{
  "train_examples": 195000,
  "crop_scale_min": 0.8,
  "norm": "layernorm",
  "loss": "cross_entropy",
  "residual_init": "none",
  "beta2": 0.99,
  "lr": 0.0012,
  "adamw_lr_other_params": 0.00099,
  "batch_size": 64,
  "epochs": 3.6,
  "lr_schedule": "cosine"
}
Rows from block 2 of a small image classifier, named by matrix and row number. Rows with one number belong to one neuron. Each number is 200 + 20 x the weight over its row's rms, rounded and kept within 0 to 999. All counts start at 0. After the name is the row's rms in percent of the matrix's.
After each neuron's rows are labels from the 100 images, of 14976, where the neuron reaches its largest size: "colour at peak" is the nearest of a few named colours to the mean colour under the peak; "responds to" is what is common among them. Only what is clearly more common there than usual is listed. The data: coloured fractals of 300 iterated function systems on busy backdrops.
# u: gMLP up (value half) (model.blocks.2.mixer.u.weight, 512x256), inputs 0-85
# v: gMLP up (gate half) (model.blocks.2.mixer.v.weight, 512x256), inputs 0-85
# out: gMLP down (model.blocks.2.mixer.out.weight, 256x512, transposed), outputs 0-85

u.64,119,179,213,168,218,199,189,185,198,187,212,207,196,211,195,226,214,196,193,181,160,187,209,202,272,189,237,191,208,187,204,192,227,229,204,166,197,201,226,195,194,213,207,211,207,190,233,165,214,201,191,209,209,212,161,179,204,210,170,206,192,210,177,178,209,255,197,171,232,202,193,192,184,221,212,228,228,196,202,239,210,239,213,200,203,173,218
v.64,115,202,213,225,201,175,216,235,205,210,199,177,201,177,223,161,210,203,187,191,238,216,209,189,206,206,220,198,189,194,206,204,171,183,230,207,191,137,168,206,185,219,178,194,231,207,209,205,165,175,182,218,227,177,191,221,195,203,214,199,210,205,213,186,199,182,227,203,231,192,205,211,216,130,189,223,194,205,196,208,203,181,223,204,177,200,157
out.64,102,217,204,202,221,193,202,211,200,216,174,235,200,196,201,176,198,180,196,195,197,191,212,210,222,202,208,213,179,174,168,201,191,178,172,172,196,175,189,155,224,176,200,204,211,193,155,177,182,208,192,201,195,208,218,215,206,204,220,161,207,182,226,195,162,235,193,200,197,201,187,177,226,203,196,204,176,221,186,194,189,187,199,210,203,188,198
colour at peak: grey
responds to: sparse

u.151,096,191,175,178,199,226,187,196,220,184,204,183,197,175,214,198,220,218,193,202,244,221,200,214,200,191,197,199,213,185,214,207,208,223,217,191,183,212,230,204,211,186,197,177,219,238,246,211,211,219,197,203,186,224,221,166,185,176,219,190,173,211,177,203,223,186,157,200,203,221,199,189,169,202,203,195,218,180,194,188,196,171,212,214,215,234,205
v.151,092,206,168,188,177,185,188,210,215,210,194,208,194,186,210,222,196,201,200,177,231,232,184,180,187,228,192,190,208,211,192,201,170,197,188,218,211,209,185,187,204,179,223,183,216,213,200,188,206,231,223,206,178,217,189,203,188,160,205,214,214,197,196,190,223,193,184,224,206,223,170,216,144,205,170,197,215,227,194,239,201,214,197,172,205,206,179
out.151,103,195,232,193,163,175,200,207,146,211,184,192,191,189,211,173,190,206,204,208,200,226,232,238,184,194,176,154,182,224,193,191,161,203,233,210,226,187,198,202,213,189,206,213,198,230,161,205,183,151,207,216,185,211,172,245,205,197,193,210,190,218,212,230,206,194,194,212,198,201,175,166,200,187,209,205,203,198,181,235,199,201,180,189,186,199,178
colour at peak: pink; white
responds to: sparse; black

u.487,099,195,212,197,188,194,186,179,199,196,220,179,202,193,207,212,211,205,212,158,200,169,172,230,199,183,194,191,233,226,181,194,185,164,211,190,209,205,222,181,192,203,165,208,198,182,219,171,206,204,185,186,241,259,228,195,212,206,216,167,192,207,167,195,194,197,209,190,226,174,204,181,182,213,200,215,185,142,170,205,188,187,203,180,212,184,175
v.487,102,203,202,200,189,148,205,178,186,208,223,198,227,191,158,212,234,237,198,218,194,175,178,222,195,219,174,211,180,169,181,198,165,241,198,203,157,229,175,193,208,191,167,186,179,194,213,196,262,193,187,205,238,236,218,206,201,232,187,191,203,192,203,230,222,192,210,198,181,206,170,216,180,193,176,187,217,193,174,233,204,203,207,178,213,193,204
out.487,098,193,156,200,210,190,231,174,200,202,207,188,216,225,182,229,210,171,224,215,198,225,196,167,222,208,206,228,177,172,195,201,211,227,200,201,174,227,187,241,233,246,201,213,168,194,213,213,200,187,180,201,183,205,191,203,171,178,199,215,197,213,220,215,190,207,209,206,170,224,219,210,247,213,201,181,180,202,200,187,255,194,226,201,215,213,179
colour at peak: white
responds to: dense; black; colour: green

u.440,119,164,207,171,183,193,178,191,209,176,202,199,194,240,196,175,235,208,229,219,238,177,206,208,217,194,168,219,197,183,186,199,171,201,194,215,222,176,213,194,205,193,194,223,209,181,175,195,201,179,226,222,212,171,221,219,210,196,179,207,244,214,213,204,177,195,174,236,219,189,184,158,162,209,191,208,195,184,187,206,214,180,194,208,190,214,228
v.440,117,155,203,241,196,198,221,189,196,200,179,177,175,196,193,158,200,192,180,200,180,208,222,224,225,245,187,193,201,154,191,209,185,207,205,178,168,201,186,208,172,213,221,218,210,222,204,193,197,202,218,224,199,189,213,203,188,195,189,196,203,178,217,196,169,216,182,200,169,177,179,184,198,194,186,200,201,202,192,232,201,185,218,185,189,202,230
out.440,101,208,191,192,212,229,243,218,196,188,233,192,186,204,208,219,220,208,190,214,164,178,204,193,195,243,228,171,177,205,177,201,182,190,254,190,199,200,208,206,197,224,227,172,201,193,219,199,201,162,167,184,241,209,218,200,209,192,182,221,196,153,207,171,184,185,191,171,200,203,230,200,202,217,199,211,200,198,228,216,207,209,230,198,183,202,183
colour at peak: grey
responds to: grey; white

u.293,101,225,228,203,203,197,216,191,206,201,215,223,206,179,225,195,170,230,225,189,239,214,244,225,215,227,217,183,216,217,185,236,225,189,176,206,209,185,157,190,211,227,247,236,230,215,227,201,191,194,222,186,188,216,212,212,226,180,206,181,204,181,180,161,232,177,194,213,197,184,178,225,210,176,175,207,227,177,228,166,185,208,167,169,209,193,205
v.293,096,231,194,193,242,206,195,207,199,209,213,220,203,199,231,214,202,215,222,220,219,207,164,231,224,217,176,229,234,202,153,206,195,199,186,203,242,191,204,185,181,191,205,209,244,158,219,184,182,212,178,214,210,162,223,181,215,194,181,200,217,169,189,174,215,185,215,190,193,207,172,199,219,143,186,206,212,214,220,205,196,193,236,196,205,182,213
out.293,104,210,197,206,230,193,220,228,218,189,208,187,217,218,193,232,209,207,220,222,159,207,213,187,202,206,212,189,206,207,207,201,147,197,201,217,185,223,233,197,203,188,215,187,210,165,204,209,167,199,200,184,209,182,196,207,218,212,163,203,215,215,203,239,175,195,202,192,212,185,220,202,209,188,222,194,173,210,189,261,176,222,215,216,196,195,230
colour at peak: white
responds to: sparse

u.378,108,206,201,196,200,185,193,208,180,172,215,197,223,212,196,174,203,208,224,195,171,199,236,167,189,218,222,200,171,224,171,192,205,202,185,191,193,235,233,233,218,187,195,183,172,181,193,168,200,184,203,192,179,197,187,190,216,232,191,197,216,191,256,188,175,192,211,189,206,197,189,191,184,196,188,203,169,209,258,174,209,221,208,233,163,208,201
v.378,100,200,212,230,222,217,193,203,219,224,197,188,201,240,210,194,255,215,170,186,193,203,209,168,170,201,214,183,228,176,198,191,161,206,211,191,195,199,168,169,201,188,226,233,205,218,226,217,209,178,220,222,192,181,202,186,220,168,208,202,221,188,197,210,178,217,197,186,182,193,169,209,198,204,183,221,191,192,201,226,235,237,210,198,151,200,198
out.378,110,194,227,188,194,215,199,178,226,166,181,240,180,200,212,217,201,204,183,196,219,194,170,179,205,183,193,232,181,187,198,218,193,182,235,191,217,172,171,207,195,173,174,178,216,230,207,176,166,240,251,202,216,260,181,182,184,170,204,175,212,190,177,223,203,214,209,203,181,210,192,214,204,194,198,202,209,212,207,187,196,221,213,191,224,200,209
colour at peak: grey
responds to: grey

u.59,096,187,184,212,216,193,225,212,192,206,209,190,225,247,220,213,192,210,211,206,163,171,214,197,236,176,238,227,173,187,202,187,195,204,209,207,217,200,232,173,205,202,210,200,160,210,215,243,159,206,214,213,202,217,182,227,168,188,194,175,201,225,179,216,189,254,246,189,221,242,197,143,196,205,200,187,255,210,208,190,206,223,208,208,210,181,179
v.59,099,194,173,206,220,179,214,212,201,194,206,185,201,175,192,196,228,215,190,184,181,181,165,189,219,194,200,193,206,189,189,210,227,182,214,209,145,225,194,182,221,209,221,185,184,234,226,175,220,215,174,173,180,221,199,204,166,189,187,180,204,168,179,197,195,197,184,218,200,181,212,200,188,228,161,173,161,207,171,203,222,209,190,168,228,162,185
out.59,098,214,213,201,185,190,187,182,201,200,192,209,197,180,219,211,198,205,225,200,223,192,181,199,208,267,186,194,221,200,191,223,190,186,238,193,186,190,210,188,243,181,216,207,227,206,223,210,187,182,172,186,203,173,223,170,215,203,196,173,167,177,208,194,171,202,137,202,167,165,213,212,217,189,193,224,186,203,196,205,191,206,209,231,180,182,204
colour at peak: blue
responds to: blue

u.284,089,218,232,206,187,248,174,214,202,219,209,202,218,220,187,209,202,223,191,210,186,220,186,198,234,216,205,228,159,198,173,241,202,196,201,189,188,192,174,181,196,225,218,197,230,176,222,200,212,194,189,185,208,210,218,193,226,217,197,201,203,222,200,191,178,195,208,227,231,195,183,233,215,166,213,200,195,177,200,183,209,181,178,219,190,192,201
v.284,103,229,191,207,172,192,208,190,216,169,222,176,195,187,186,185,235,187,201,166,176,212,249,174,201,207,227,215,207,193,192,239,211,199,185,175,179,176,162,218,197,219,218,204,190,180,233,200,217,154,182,206,149,181,186,189,234,207,207,234,224,197,209,196,223,209,198,203,250,197,176,234,197,209,215,198,221,187,192,207,190,178,189,204,173,190,222
out.284,101,224,208,191,201,204,215,228,184,171,196,207,192,188,221,189,203,181,209,212,186,196,183,197,175,201,191,199,193,217,200,187,206,158,208,165,198,208,219,165,213,161,174,220,194,221,163,188,188,227,188,211,204,194,206,186,208,218,209,219,205,192,155,198,250,210,201,186,192,204,240,190,218,189,190,195,215,170,165,146,194,194,194,212,199,199,231
colour at peak: brown; black
responds to: sparse; grey

u.63,094,177,186,187,199,204,226,187,201,204,241,176,198,208,178,193,210,187,206,217,226,172,174,190,206,167,177,165,221,184,221,191,204,218,250,183,202,172,163,201,207,170,171,210,175,179,199,175,192,197,181,187,199,189,214,174,213,170,199,201,211,196,214,214,200,179,190,210,190,202,258,212,204,212,240,175,178,193,231,200,166,230,196,197,200,205,175
v.63,110,218,236,206,196,250,201,217,183,212,206,234,234,194,191,215,192,152,198,218,209,176,219,205,249,215,188,236,221,212,208,234,186,191,203,219,195,190,173,204,182,185,213,191,182,192,194,211,196,203,181,200,232,236,216,170,192,168,206,159,197,176,208,182,205,211,193,176,223,188,210,215,193,179,177,207,198,199,204,232,212,193,178,190,190,191,245
out.63,105,223,216,211,215,203,183,190,190,186,203,194,195,190,222,216,203,248,203,187,218,214,196,200,178,191,209,208,166,164,165,195,250,188,209,191,189,217,199,151,201,197,205,171,215,200,207,179,217,209,210,190,201,220,227,212,177,210,212,210,202,148,163,208,185,170,235,176,181,193,189,194,197,208,199,208,205,186,207,206,223,188,213,215,201,184,212
colour at peak: brown
responds to: pink

u.356,095,183,174,198,213,200,173,191,166,184,212,185,205,182,210,167,214,202,191,181,179,202,269,226,212,224,247,182,263,168,199,205,201,198,179,151,176,212,222,187,203,201,198,237,185,202,198,210,220,204,217,209,180,176,181,202,202,221,245,213,194,211,156,186,237,216,209,194,198,214,201,193,191,160,224,215,197,198,222,218,227,200,207,210,221,198,197
v.356,091,218,208,207,206,209,194,204,185,168,213,216,170,186,177,216,172,208,193,199,192,208,203,208,166,211,207,197,184,219,193,219,220,208,210,215,201,212,215,188,223,204,196,237,185,173,208,182,203,168,196,211,199,217,205,202,234,249,193,222,222,168,184,196,232,218,213,195,224,217,231,202,187,168,205,196,202,237,160,184,181,192,241,184,198,212,190
out.356,093,206,206,184,173,192,201,210,203,200,201,181,174,226,192,203,208,196,205,208,228,199,222,174,222,182,198,218,203,198,202,242,198,182,192,211,169,185,221,190,204,198,227,236,194,197,202,152,192,201,183,222,208,236,204,192,211,185,201,231,213,196,194,191,196,158,220,214,230,187,204,180,234,196,219,177,214,178,170,166,184,175,202,199,214,212,224
colour at peak: white
responds to: sparse

u.503,102,216,194,177,202,193,181,208,191,227,183,259,241,197,219,235,211,196,166,184,193,200,197,209,170,185,190,215,215,178,197,192,187,174,196,225,176,206,220,195,204,150,218,169,197,220,194,200,191,214,183,187,169,171,194,179,208,220,209,208,208,205,188,205,204,201,187,154,238,201,219,204,214,173,192,228,170,223,183,208,218,187,217,199,218,193,212
v.503,106,200,221,175,188,183,229,217,245,192,188,197,195,173,201,203,176,206,230,180,180,192,174,163,207,226,207,234,211,221,166,221,223,203,192,202,209,230,239,215,210,206,203,208,187,227,224,215,157,215,185,202,203,221,153,221,171,203,200,203,204,205,204,202,197,228,197,196,182,205,211,176,227,199,180,163,178,208,190,192,202,189,194,191,159,209,219
out.503,102,182,191,206,196,190,201,179,231,182,218,166,160,226,196,174,210,194,228,209,190,223,190,185,196,209,196,192,190,207,199,190,215,245,184,212,206,218,216,194,192,188,191,216,162,199,213,227,207,198,202,197,235,174,214,199,202,195,212,187,196,237,233,177,211,201,227,241,175,227,209,196,174,190,196,199,177,183,218,181,215,223,193,189,186,196,196
colour at peak: grey
responds to: dense

u.89,091,202,207,168,205,233,205,211,220,203,218,221,175,176,208,201,166,194,188,191,216,209,179,193,247,210,254,207,185,201,159,211,184,205,205,190,180,193,178,195,212,209,159,211,215,196,198,173,187,189,198,193,194,213,205,213,182,205,195,147,200,183,174,189,234,199,205,187,200,189,194,204,194,148,235,183,209,214,195,192,189,186,174,190,183,206,208
v.89,092,251,210,209,189,215,198,214,221,187,228,214,182,226,235,169,182,199,232,186,167,207,210,179,199,192,217,185,180,206,195,219,176,187,186,216,209,247,195,195,194,204,196,167,226,203,191,189,194,220,213,224,204,204,211,199,226,211,186,192,213,189,177,204,180,202,220,178,183,192,186,213,197,175,224,199,200,214,214,190,172,197,205,169,175,180,170
out.89,104,185,187,240,227,186,181,233,182,158,181,164,192,226,187,190,188,175,195,242,167,213,198,198,200,242,194,199,194,181,191,196,233,183,174,187,186,196,187,225,228,243,233,188,170,205,206,199,223,250,189,205,199,197,191,191,203,208,205,201,204,219,205,218,187,191,213,225,214,190,194,185,199,190,167,237,180,176,160,180,184,217,212,220,194,203,217
colour at peak: black
responds to: sparse

u.30,097,197,229,190,204,200,182,202,200,238,208,186,213,180,202,190,165,180,219,177,192,193,177,187,182,178,176,248,180,191,172,183,205,236,188,180,203,212,261,219,181,171,198,211,190,192,171,207,179,199,194,236,206,200,215,217,210,250,205,194,182,210,210,227,178,198,194,212,221,203,225,216,190,207,201,150,193,186,212,195,199,222,209,215,189,194,168
v.30,093,182,249,196,226,207,169,218,182,212,204,211,212,191,200,220,208,192,186,214,212,204,215,190,197,194,187,242,222,199,188,208,191,203,169,222,219,186,183,219,166,200,212,260,198,181,220,211,191,203,210,213,216,179,232,185,177,211,170,212,182,243,161,223,176,198,239,213,184,197,236,196,212,184,215,162,195,211,208,209,162,220,228,163,208,181,180
out.30,098,206,206,220,187,213,174,210,186,194,201,168,194,183,202,189,179,197,186,212,154,221,192,221,173,226,197,194,203,173,198,188,194,194,168,254,228,188,174,185,203,223,185,200,185,216,216,230,174,201,212,228,191,210,181,218,200,171,189,175,212,217,202,202,211,201,235,191,178,223,195,191,200,233,173,210,210,199,191,199,187,202,198,176,198,198,202
colour at peak: black
responds to: sparse; orange; colour: yellow

u.302,095,187,221,201,174,249,182,234,195,174,192,161,180,192,209,215,182,207,180,188,207,209,175,217,215,200,185,211,227,150,193,200,203,183,240,169,182,208,214,221,214,229,202,184,178,164,191,183,192,200,184,188,231,174,231,196,214,192,201,217,214,197,199,189,211,182,241,172,191,229,206,204,192,220,214,185,221,212,235,201,184,203,193,237,199,201,193
v.302,097,171,180,159,167,158,212,209,198,231,176,168,241,198,188,192,199,195,201,201,192,212,224,180,199,202,218,196,145,214,202,198,183,205,171,167,199,204,195,213,169,199,202,163,219,187,179,188,198,176,187,184,199,215,222,216,194,208,180,238,252,177,196,204,224,194,192,174,196,213,198,173,197,180,172,203,164,204,167,202,222,182,194,201,188,198,185
out.302,108,197,210,214,210,184,190,201,219,234,203,212,204,229,204,218,208,207,172,230,202,210,244,211,173,183,209,190,202,209,199,215,207,229,256,177,201,191,201,174,181,179,193,193,179,202,168,191,199,219,205,225,205,211,174,202,180,230,211,197,214,198,217,220,218,201,179,175,219,195,206,184,217,213,199,200,202,208,183,209,221,202,166,168,151,222,183
colour at peak: pink; white
responds to: red

u.436,095,223,150,205,186,182,179,205,162,208,166,184,217,214,199,230,177,227,216,228,249,217,198,195,197,204,188,226,224,222,222,201,192,205,181,229,183,204,204,189,210,209,211,158,155,208,225,166,219,211,185,169,207,222,199,173,193,218,170,169,201,192,198,193,233,183,218,211,239,209,215,192,224,146,206,212,215,213,227,205,199,182,193,207,218,187,217
v.436,100,207,233,211,230,198,229,193,186,238,213,223,173,220,200,179,201,163,201,196,187,189,184,200,179,221,195,177,179,188,189,203,186,193,207,203,203,202,220,197,242,196,201,223,206,217,190,206,177,203,193,205,187,229,211,183,213,220,228,202,203,202,197,220,190,192,185,196,184,208,210,207,191,243,226,191,179,182,193,201,183,223,206,229,199,199,229
out.436,100,197,220,204,204,236,187,198,231,204,222,189,210,179,207,171,196,191,188,172,183,206,183,194,207,183,193,181,254,202,202,192,203,180,195,188,209,199,204,185,224,167,216,208,226,222,181,194,195,210,171,216,177,179,236,207,202,182,192,227,179,239,194,202,195,220,186,209,191,218,218,176,201,236,192,208,234,165,182,222,186,174,193,190,208,210,186
colour at peak: white
responds to: brown

u.353,085,192,191,172,160,216,238,230,211,209,167,205,141,232,206,174,230,207,198,197,194,227,204,204,172,224,219,226,186,191,196,185,210,188,214,206,223,205,191,180,193,178,178,185,213,193,221,193,195,218,220,198,173,199,171,238,226,230,159,203,157,192,210,208,197,193,219,200,200,193,211,175,188,203,197,192,207,212,217,205,183,246,157,207,205,188,156
v.353,087,190,236,164,161,220,209,200,201,176,198,225,191,196,189,207,250,177,202,212,184,200,237,192,168,201,186,181,214,233,198,174,202,202,219,172,196,207,205,183,207,219,220,175,201,237,188,173,253,199,184,192,220,213,181,176,202,170,229,191,205,191,202,202,216,201,190,210,225,209,217,158,177,196,166,207,205,211,192,184,183,239,185,175,211,219,185
out.353,089,229,197,183,203,214,173,185,203,196,201,212,191,177,178,203,200,212,180,197,191,216,154,195,238,189,242,156,194,207,199,201,204,154,189,159,197,163,205,239,227,218,242,199,147,204,194,256,164,191,203,198,172,178,241,220,206,195,193,200,202,209,211,183,174,216,172,180,202,223,183,225,213,186,201,178,173,215,157,166,187,196,211,180,197,180,194
colour at peak: pink
responds to: pink

u.473,082,214,173,227,206,187,196,181,178,214,210,167,195,194,166,194,181,243,181,168,227,182,191,201,211,172,192,235,191,225,184,212,240,223,208,196,178,194,156,217,204,182,194,226,223,226,218,176,191,209,187,203,189,220,177,227,210,213,205,190,230,186,226,211,182,182,228,226,233,154,186,187,207,211,174,213,188,172,216,194,190,192,193,169,204,172,189
v.473,086,245,192,193,197,182,206,174,181,180,218,196,201,206,184,186,189,220,212,196,209,201,179,185,203,203,199,235,209,188,188,216,193,222,178,191,212,163,181,171,187,219,227,229,175,229,172,233,194,198,177,172,210,213,167,186,203,211,201,201,186,226,187,205,207,193,198,181,207,196,220,203,215,199,161,207,204,174,217,221,201,139,197,195,235,196,215
out.473,083,146,239,177,172,214,203,188,230,207,208,213,201,242,226,226,207,207,215,206,197,248,238,190,184,219,216,192,198,206,199,194,193,165,183,198,225,199,229,187,214,204,220,165,154,186,173,220,177,211,187,211,214,174,216,215,186,209,177,200,190,210,191,191,246,195,213,202,191,181,198,206,148,199,208,215,174,194,201,209,192,194,196,229,187,196,199
colour at peak: white
responds to: sparse

u.54,095,201,154,178,204,215,208,201,206,215,230,190,229,185,194,180,202,210,200,209,232,219,197,158,181,187,217,226,198,180,204,179,225,173,193,231,188,206,210,180,233,198,177,205,203,181,187,181,204,238,187,222,226,190,211,151,209,200,161,184,194,202,216,201,211,181,240,176,151,213,234,175,195,253,217,217,211,223,205,222,189,203,190,213,210,170,210
v.54,098,180,215,227,193,195,194,185,190,222,188,192,198,192,187,238,162,259,217,216,197,194,169,181,188,233,200,182,237,222,187,203,206,178,206,203,203,216,197,202,216,234,184,150,220,197,200,193,223,211,187,191,205,201,202,208,197,185,163,218,187,214,224,219,208,223,190,214,192,187,203,199,174,204,201,203,217,232,183,245,191,210,182,208,235,211,198
out.54,098,201,202,172,222,187,231,224,244,179,185,198,181,208,200,176,219,206,203,188,162,216,217,208,183,235,197,190,197,194,202,191,178,221,178,186,192,192,210,184,209,195,216,207,176,224,166,222,246,177,172,183,174,215,189,212,208,181,223,210,215,235,187,178,222,216,168,190,211,189,179,239,175,224,201,205,194,166,148,208,221,202,204,202,218,185,169
colour at peak: black
responds to: dense; pink

u.275,105,206,239,200,236,232,220,180,180,161,198,169,185,196,186,188,189,173,198,188,196,210,204,189,219,147,225,207,179,174,154,222,186,217,216,181,207,184,218,243,214,237,205,174,193,211,186,178,224,213,189,178,189,177,216,218,161,235,180,225,210,212,185,205,190,189,195,205,185,185,252,174,173,235,195,194,211,160,163,171,205,168,169,227,183,190,211
v.275,100,185,217,163,170,229,177,232,225,226,219,234,201,217,203,203,217,193,198,187,232,168,179,191,217,210,209,210,185,212,222,206,199,217,213,201,197,198,178,205,202,187,174,182,207,209,198,189,185,229,193,188,228,226,213,211,217,211,228,221,185,204,166,205,179,216,201,177,224,193,168,196,200,176,206,214,217,203,203,160,221,252,202,196,220,196,221
out.275,105,211,222,173,213,149,233,174,225,207,190,208,211,233,219,211,185,157,194,204,208,207,193,210,189,224,171,185,187,199,191,186,198,191,152,183,236,197,207,184,192,193,212,176,180,195,202,229,223,212,234,181,236,199,219,163,222,234,185,208,175,191,178,189,209,215,212,182,202,212,220,184,231,193,217,242,172,195,193,215,180,161,217,184,227,191,188
colour at peak: blue
responds to: blue

u.409,095,189,167,206,186,203,209,222,195,226,206,188,192,183,188,191,207,222,178,192,231,196,207,212,160,218,231,213,229,211,248,192,202,203,210,195,190,213,214,188,171,216,194,165,162,216,189,210,217,234,236,222,191,237,205,172,242,180,208,217,182,182,207,172,212,192,193,222,252,198,196,190,177,145,177,211,189,223,204,217,181,200,181,198,198,175,169
v.409,105,201,200,222,220,207,171,213,171,206,207,196,170,200,207,162,217,198,181,165,181,218,223,197,215,203,197,199,225,238,175,221,202,238,207,208,212,204,243,191,189,230,205,192,201,231,203,162,209,210,194,206,222,184,207,168,197,177,202,209,192,227,195,198,199,226,194,208,188,194,199,176,216,248,196,201,208,171,168,198,186,192,197,156,240,203,203
out.409,097,232,220,192,206,195,192,164,200,204,188,186,204,201,195,175,215,219,211,213,181,203,196,185,215,196,179,191,170,197,194,225,194,170,187,214,227,217,202,171,213,177,207,200,189,220,190,212,179,199,209,193,171,190,193,248,202,222,204,192,206,207,185,215,206,217,180,169,177,215,207,176,220,224,235,175,207,196,184,214,221,174,197,219,238,195,209
colour at peak: white
responds to: red

u.4,099,212,219,193,195,201,232,191,149,203,199,173,217,215,195,194,202,176,198,219,201,208,202,204,213,171,190,174,220,179,153,179,204,180,196,208,216,182,226,171,201,176,204,169,181,164,215,201,182,184,218,209,208,225,185,230,213,190,214,195,215,201,205,216,195,189,213,195,210,228,197,224,197,205,222,215,181,198,200,217,151,244,212,208,146,171,181
v.4,094,211,230,209,176,237,210,213,208,224,200,187,222,185,219,225,215,176,192,160,231,174,190,225,201,178,236,171,232,186,168,201,222,212,168,216,206,177,194,176,205,195,216,176,181,223,193,219,201,192,210,199,166,241,181,215,214,195,221,162,171,217,222,195,200,180,220,179,213,240,202,212,196,180,228,170,238,195,186,205,197,193,217,213,220,187,212
out.4,093,191,225,182,204,168,175,224,206,197,201,184,234,204,155,199,197,170,216,163,180,186,217,218,185,188,177,220,187,193,167,178,197,180,240,196,161,194,182,185,193,191,171,226,206,213,157,228,210,171,200,184,182,177,171,163,206,205,177,213,174,194,201,210,196,199,236,193,172,186,209,187,213,187,189,216,262,173,203,201,214,201,204,242,191,207,231
colour at peak: grey
responds to: sparse

u.15,098,185,210,210,212,249,216,190,175,239,211,197,184,203,186,210,155,233,198,220,180,173,192,214,148,213,197,235,210,198,179,200,209,240,215,194,194,223,229,211,194,210,177,168,207,209,200,207,203,221,159,232,171,176,202,188,204,212,195,198,178,175,228,200,189,204,201,183,204,173,211,210,177,197,203,184,201,198,222,181,196,187,195,187,189,213,208
v.15,100,205,193,203,194,212,181,219,206,196,220,195,188,216,194,198,247,246,200,165,191,198,185,176,201,216,196,222,218,206,163,175,197,177,179,234,206,173,204,170,201,189,226,175,200,183,190,202,197,206,171,198,176,210,188,175,217,190,197,212,232,170,188,232,207,214,202,182,193,184,224,212,202,215,213,193,218,203,193,189,206,206,210,191,230,209,205
out.15,119,200,188,225,207,165,182,195,216,173,213,214,205,218,230,195,218,181,192,185,219,203,202,183,197,222,171,166,176,211,213,225,176,184,213,189,188,215,191,191,237,198,184,223,226,204,193,194,179,173,224,211,194,220,185,218,179,237,220,223,179,189,236,219,203,219,194,186,181,225,205,179,190,180,186,155,177,197,192,211,214,210,201,164,196,218,238
colour at peak: white
responds to: black

u.482,105,176,211,176,190,183,187,184,175,205,224,204,195,158,191,216,185,244,188,221,181,173,216,205,201,197,207,191,192,204,182,221,202,175,187,222,210,176,170,201,201,197,182,209,216,208,209,242,208,183,205,229,176,160,198,210,201,209,247,185,224,205,166,199,197,209,192,205,189,209,205,215,183,206,195,205,211,184,202,217,215,241,210,199,171,178,207
v.482,108,225,213,210,208,204,186,218,208,185,220,203,175,224,188,187,177,209,210,168,205,210,183,227,191,195,195,192,188,224,222,178,201,195,148,189,206,216,212,205,203,226,197,196,186,227,211,220,223,236,205,180,209,186,196,208,206,180,234,188,182,165,188,201,186,183,182,194,173,225,211,219,166,167,199,215,184,175,166,197,229,181,196,188,178,227,205
out.482,100,242,186,220,207,167,190,192,163,214,200,206,242,184,201,180,212,167,216,180,194,201,216,182,177,203,194,231,228,193,179,203,174,214,198,196,183,232,208,188,199,195,205,192,221,201,184,188,216,192,210,194,199,188,210,222,202,197,199,225,237,212,214,223,221,211,211,214,178,220,193,204,198,210,161,207,193,183,192,163,181,232,172,199,235,201,203
colour at peak: grey
responds to: grey; white